python train.py --arch="uvit" --model="image flow-matching model" --dataset="simulated fluorescence microscopy of cells" --train_examples=195000 --image_size=32 --horizontal_flip=true --conditioning="none" --objective="flow_matching" --cond_dim=192 --logit_normal_time=true --norm="layernorm" --norm_position="pre" --hidden_act="squared_relu" --mlp_ratio=4 --head_dim=48 --fused_qkv=false --qk_norm=false --parallel_block=false --dropout=0.05 --inner_norm=false --patch_size=[4, 4] --layers=16 --width=256 --positions="rope" --init="torch_default" --residual_init="none" --optimizer="normuon" --muon_scale="match_rms_adamw" --learning_rate=0.0052 --momentum=0.98 --nesterov=true --orthogonalizer="polar_express" --adamw_lr_other_params=0.0025 --max_steps=5200 --batch_size=64 --epochs=1.7 --lr_schedule="linear" --final_lr_fraction=0.01 --warmup_steps=100 --weight_decay=0.1 --adamw_weight_decay_other_params=0.05
Rows from block 13, named by matrix and row number. Rows with one number belong to one attention dimension. Each number is 200 + 20 x the weight over its row's rms, rounded and kept within 0 to 999. All counts start at 0. After the name is the row's rms in percent of the matrix's.
# v: attention value (model.blocks.13.attn.v.weight, 240x256), inputs 172-255
# proj: attention output (model.blocks.13.attn.proj.weight, 256x240, transposed), outputs 172-255
v.30,104,180,214,203,208,186,210,190,189,202,206,197,210,215,226,170,238,197,190,203,236,181,224,219,205,215,183,195,194,194,191,196,182,191,215,226,195,228,171,227,206,202,183,186,203,182,227,189,219,196,214,191,224,183,208,186,196,175,178,202,171,197,197,219,166,185,226,221,192,199,198,203,208,206,218,205,236,210,176,220,190,184,204,194,176
proj.30,107,219,195,214,194,186,193,221,185,193,203,208,203,187,167,228,208,206,206,212,203,234,180,165,208,182,217,220,201,172,185,224,187,227,166,158,204,193,202,209,190,210,217,205,193,248,176,197,195,183,195,197,177,221,194,195,173,193,203,185,227,208,182,182,232,212,165,173,172,213,195,174,184,204,183,198,183,211,189,195,179,193,248,192,204
v.31,102,217,214,217,176,182,210,175,166,200,196,207,215,221,187,170,218,192,201,183,198,183,162,209,180,225,233,196,235,187,195,184,213,206,190,217,172,176,210,227,174,194,173,200,181,193,235,207,184,197,198,195,182,203,186,197,220,217,190,201,185,214,184,230,238,234,158,210,209,222,205,210,184,223,214,220,212,206,192,204,178,232,191,181,182
proj.31,101,178,167,180,209,209,206,173,175,215,212,221,166,177,193,240,195,195,231,212,188,195,198,182,191,179,190,210,182,206,251,252,204,172,219,180,209,204,179,149,215,166,216,236,201,215,165,230,220,229,194,239,200,169,227,198,203,182,228,198,198,174,219,179,170,189,204,188,185,220,202,217,208,193,220,212,190,193,235,225,197,220,200,197,198
v.32,097,206,179,220,213,178,190,182,214,257,211,215,156,233,172,227,235,232,208,219,225,156,212,205,206,179,185,217,162,216,189,203,227,202,185,210,205,199,174,227,226,208,172,180,226,195,187,171,233,172,231,206,197,208,207,188,197,173,218,219,211,175,215,193,182,177,187,243,229,205,205,197,239,233,184,212,198,190,190,188,223,208,193,192,222
proj.32,099,165,174,162,204,188,215,187,174,148,190,218,203,172,227,187,179,170,231,190,182,225,170,191,244,223,218,160,197,193,188,169,176,216,211,215,202,208,224,190,191,196,215,211,186,186,201,196,185,191,206,204,210,207,172,190,198,219,210,211,179,229,211,187,223,195,203,176,183,203,206,175,167,183,204,208,178,227,227,204,164,184,228,166,175
v.33,101,208,209,198,182,194,189,227,210,190,183,187,230,197,199,209,208,242,205,184,177,205,204,201,190,189,178,209,205,213,168,219,213,198,196,211,220,205,177,198,226,185,181,193,229,223,201,204,208,187,194,217,220,174,191,211,185,204,221,236,193,187,152,153,230,204,160,190,192,188,149,194,173,149,197,177,204,179,216,175,211,219,215,175,197
proj.33,098,190,183,220,195,189,224,193,202,191,210,178,204,199,214,201,155,183,163,215,168,184,202,207,245,207,221,176,190,195,209,158,218,178,240,210,205,215,235,224,152,193,217,194,192,152,224,172,198,196,175,189,200,225,230,212,188,200,208,217,201,253,223,199,199,187,185,200,219,208,221,218,218,209,203,207,193,197,206,228,198,176,189,192,222
v.34,103,191,252,170,192,218,210,194,202,161,220,210,187,188,187,207,175,170,221,200,160,223,199,237,218,214,215,196,204,184,180,171,216,219,234,180,197,229,203,202,217,234,185,212,197,210,226,230,179,209,186,199,208,255,204,168,187,195,194,210,216,178,224,161,190,208,184,191,193,211,210,212,144,219,190,207,233,212,204,194,191,195,230,202,234
proj.34,098,203,198,172,190,181,187,219,205,221,213,185,223,201,189,176,216,194,189,206,228,178,170,188,188,217,190,185,196,184,189,226,197,180,183,202,195,192,186,184,196,169,241,192,211,199,189,195,210,205,204,220,199,171,185,200,220,187,203,179,219,189,216,229,165,216,207,211,202,162,161,216,190,136,217,147,196,200,186,202,222,193,188,180,191
v.35,116,203,206,209,225,199,185,216,207,198,203,205,185,185,209,171,176,224,217,230,246,248,230,200,161,202,253,201,197,216,185,182,205,223,197,190,174,198,229,204,224,206,204,221,145,212,192,215,208,218,185,215,222,187,212,200,210,182,163,189,222,202,238,241,183,193,167,192,197,250,215,191,187,212,203,187,184,171,140,210,213,199,177,199,221
proj.35,122,198,176,226,216,213,228,195,198,192,237,210,216,196,203,247,237,216,221,190,185,143,196,190,187,221,194,209,190,190,205,195,179,207,180,195,193,198,193,173,201,205,217,173,221,202,199,227,217,182,248,182,177,203,205,179,161,217,180,194,165,176,159,192,234,240,201,201,196,200,191,185,199,159,186,203,212,216,210,198,206,211,267,178,173
v.36,098,184,175,141,216,197,209,237,184,221,174,208,213,209,191,179,177,173,168,188,153,212,189,215,203,219,216,224,180,206,193,213,191,175,179,195,242,171,229,224,173,191,195,199,216,198,208,194,198,226,196,191,218,249,183,207,236,194,197,230,188,215,245,204,232,206,197,193,215,188,176,214,212,193,202,193,182,184,238,213,208,195,193,184,206
proj.36,091,229,233,242,188,219,179,207,213,193,207,205,186,194,212,193,194,205,216,206,208,197,227,206,214,166,192,183,186,178,189,151,197,240,210,208,188,204,182,187,209,199,216,224,149,202,184,195,198,194,205,199,170,182,217,219,169,204,202,197,193,224,156,243,192,191,182,179,191,198,228,217,183,196,206,187,215,246,167,216,221,175,205,181,220
v.37,093,167,260,202,250,203,175,200,219,186,190,220,177,193,213,226,226,213,191,198,214,198,177,190,216,191,194,164,215,215,197,195,207,173,174,172,211,221,228,194,235,200,195,182,209,197,216,239,220,226,189,208,226,189,158,193,227,203,197,167,213,209,225,200,174,190,175,185,191,238,157,173,198,244,176,201,209,200,197,212,194,203,178,221,208
proj.37,089,197,170,189,192,206,209,202,202,198,207,200,229,215,215,194,204,177,188,202,201,196,212,206,202,199,201,202,201,178,175,212,210,200,225,209,158,196,175,193,160,217,203,214,220,185,185,175,197,195,220,213,193,229,239,181,198,178,222,235,180,192,203,163,187,200,196,199,191,200,190,206,184,159,230,195,168,202,235,184,240,183,203,144,176
v.38,110,196,231,208,237,208,207,228,194,178,201,179,203,192,214,158,153,230,202,203,218,195,209,160,234,184,177,157,141,201,216,178,207,188,224,170,164,172,198,213,206,196,187,212,206,209,187,178,234,207,209,196,182,199,230,228,182,219,220,230,195,208,199,179,205,204,197,210,156,187,203,164,214,212,226,202,176,192,212,174,230,179,210,215,183
proj.38,113,230,191,219,176,183,173,188,204,167,179,201,219,206,175,230,168,213,187,189,220,189,217,204,214,231,225,226,187,225,179,191,188,245,207,224,228,223,208,236,209,218,187,191,232,187,198,220,185,152,170,172,176,224,192,192,196,180,178,216,238,242,201,232,195,183,199,211,240,189,184,228,205,205,159,163,201,199,197,235,177,193,230,189,217
v.39,103,189,216,197,208,195,199,253,205,188,177,169,211,210,187,203,180,182,172,189,190,158,185,201,213,190,189,175,210,154,175,193,191,197,201,209,180,234,214,186,216,218,249,219,195,179,166,184,212,210,216,205,182,214,240,211,199,195,186,212,237,228,201,187,227,188,232,170,198,231,237,225,217,186,220,238,214,198,189,233,205,224,195,227,204
proj.39,101,210,180,186,193,213,226,161,217,192,223,236,197,215,232,235,206,214,209,179,205,224,212,195,217,208,203,212,203,220,206,206,193,209,200,185,193,165,159,218,183,186,203,176,198,189,211,212,188,168,201,197,211,212,161,190,187,224,199,198,187,211,219,166,195,181,198,252,193,185,174,181,218,184,176,173,218,224,187,188,212,185,202,199,222
v.40,103,195,222,203,207,209,190,213,191,180,230,170,219,183,171,167,205,181,189,149,235,170,228,215,172,226,192,206,162,163,172,180,170,185,192,196,187,185,178,196,220,212,200,230,230,223,207,222,171,221,196,190,202,208,200,155,220,199,210,197,215,194,215,184,203,188,229,183,206,217,209,170,189,243,202,202,224,196,173,176,208,219,201,211,199
proj.40,104,192,178,169,194,189,221,211,192,246,211,209,199,205,189,241,208,228,213,231,209,222,153,192,186,219,216,191,227,239,242,250,238,199,231,188,186,209,183,175,205,227,223,176,144,222,166,190,237,201,196,215,216,207,218,200,186,201,176,183,221,162,214,201,215,204,204,202,186,192,217,209,216,197,174,207,199,220,192,213,210,209,198,206,185
v.41,092,224,161,182,188,166,191,189,187,220,164,176,219,174,202,255,187,211,241,170,184,182,190,187,192,210,200,232,196,187,207,205,199,170,178,198,207,195,216,187,222,198,227,175,228,189,195,187,213,224,204,171,205,226,186,210,186,229,210,243,203,223,203,172,183,207,174,186,220,236,220,192,201,166,183,202,193,178,183,215,225,231,205,189,227
proj.41,087,159,204,213,189,221,197,168,230,222,199,218,197,218,212,151,222,196,185,243,258,194,176,199,200,163,190,176,189,165,202,185,185,200,226,201,205,204,189,217,196,191,187,191,181,178,211,220,201,179,214,199,201,176,208,161,208,195,187,159,214,221,199,194,220,185,173,207,178,181,191,177,189,194,197,198,202,234,229,180,192,170,193,220,184
v.42,102,179,205,202,226,197,219,189,210,188,212,175,213,159,190,201,189,208,228,185,181,211,204,183,233,178,175,237,199,218,164,231,202,168,187,216,187,214,183,167,197,211,168,159,209,195,221,222,232,189,174,192,216,229,186,208,156,185,234,199,188,199,178,199,188,201,192,185,211,211,232,221,221,205,240,187,184,173,206,182,155,221,220,215,208
proj.42,097,226,204,225,181,176,166,202,204,236,178,205,184,190,228,167,211,194,211,204,221,205,218,187,194,192,190,174,216,153,190,165,184,231,197,167,199,187,222,212,207,182,186,206,190,198,184,197,186,214,209,223,209,188,238,192,195,214,204,193,202,203,215,217,186,200,208,186,184,206,145,179,182,202,155,226,194,216,168,220,224,189,158,182,188
v.43,095,174,227,191,177,223,200,207,196,189,192,183,203,196,199,174,201,181,202,185,212,179,193,188,164,182,171,167,176,162,215,226,214,240,168,203,231,202,197,211,194,213,205,184,193,203,196,186,204,182,161,201,198,200,176,181,225,177,233,214,194,236,186,235,205,187,226,206,210,197,216,219,199,214,181,192,198,190,220,196,205,221,202,202,202
proj.43,092,217,167,209,207,186,153,210,192,226,201,219,205,218,171,256,194,178,199,206,172,225,182,192,237,184,221,221,220,226,197,194,158,166,231,206,168,186,201,179,232,201,184,218,180,170,170,183,159,210,218,175,194,188,216,212,187,199,171,198,209,166,214,168,192,191,191,188,242,201,205,192,213,191,206,198,220,207,218,208,194,208,182,179,179
v.44,102,178,171,228,184,132,200,184,232,171,222,185,170,172,229,219,195,248,200,176,191,213,202,245,189,200,190,210,226,178,192,208,185,183,210,210,172,199,192,203,137,227,179,192,197,187,227,217,202,211,233,209,174,260,213,184,158,229,198,167,187,209,213,178,194,182,211,188,206,206,199,186,176,194,199,222,190,233,193,195,230,190,197,190,203
proj.44,100,186,207,166,211,230,213,168,177,220,176,216,242,226,212,194,198,153,225,210,230,174,179,205,231,193,180,203,218,203,199,213,212,186,208,192,196,212,209,187,249,158,239,215,204,198,215,200,174,182,187,230,217,149,202,201,217,182,186,208,198,200,192,214,187,226,190,233,186,180,185,226,212,199,219,226,218,178,193,191,176,203,177,240,205
v.45,123,201,224,224,200,204,178,189,207,200,176,188,180,197,216,236,216,181,224,215,175,233,188,204,196,202,188,218,237,223,203,193,190,180,204,176,190,215,241,172,205,202,186,190,198,217,207,223,216,208,216,192,205,203,187,180,194,185,234,181,202,205,212,204,194,210,214,187,191,205,204,216,167,210,226,214,201,238,172,165,213,194,220,177,196
proj.45,127,193,196,162,199,192,222,204,217,214,231,208,215,197,196,173,194,188,184,203,213,205,183,224,203,199,196,208,184,175,194,205,216,193,201,229,184,200,193,214,176,178,223,194,195,187,238,197,207,191,188,224,227,201,224,185,233,196,193,177,177,186,223,203,152,220,213,198,194,206,184,197,195,181,206,226,217,175,193,190,179,216,163,208,166
v.46,100,193,196,226,188,185,192,148,205,232,207,222,208,200,223,214,193,195,239,201,187,224,192,192,145,208,217,209,219,192,175,227,155,182,208,214,168,201,201,254,212,207,190,175,200,196,178,203,200,192,224,223,191,184,165,217,254,203,210,181,207,196,227,211,179,218,223,207,188,259,211,185,215,203,206,176,188,165,203,179,214,204,227,197,194
proj.46,097,184,172,203,206,214,185,210,212,235,182,207,188,175,207,159,209,173,221,205,238,179,191,193,228,195,150,179,172,201,204,200,244,217,204,232,198,208,213,195,196,181,211,202,208,211,192,227,193,207,209,190,233,221,217,176,178,194,188,214,171,175,223,184,200,182,162,219,212,198,207,185,189,196,220,207,181,182,156,175,177,216,166,179,198
v.47,108,215,225,207,195,191,225,200,201,214,212,197,204,184,200,129,173,188,207,220,186,202,210,189,210,191,198,200,177,177,227,188,237,216,207,193,198,130,207,216,202,179,166,200,222,235,212,179,195,214,222,182,206,230,236,179,242,186,191,224,186,199,197,199,199,175,224,196,217,193,202,211,206,205,205,205,193,161,141,201,197,175,199,202,215
proj.47,110,235,192,191,184,189,201,174,203,210,173,194,222,205,213,222,216,216,209,194,183,205,218,212,199,194,189,195,191,237,182,216,175,197,220,185,180,245,197,228,201,196,233,208,220,189,199,187,195,172,203,217,202,222,184,233,188,198,195,170,227,192,171,209,211,215,163,193,194,209,216,219,178,195,198,196,170,222,198,210,180,242,202,185,209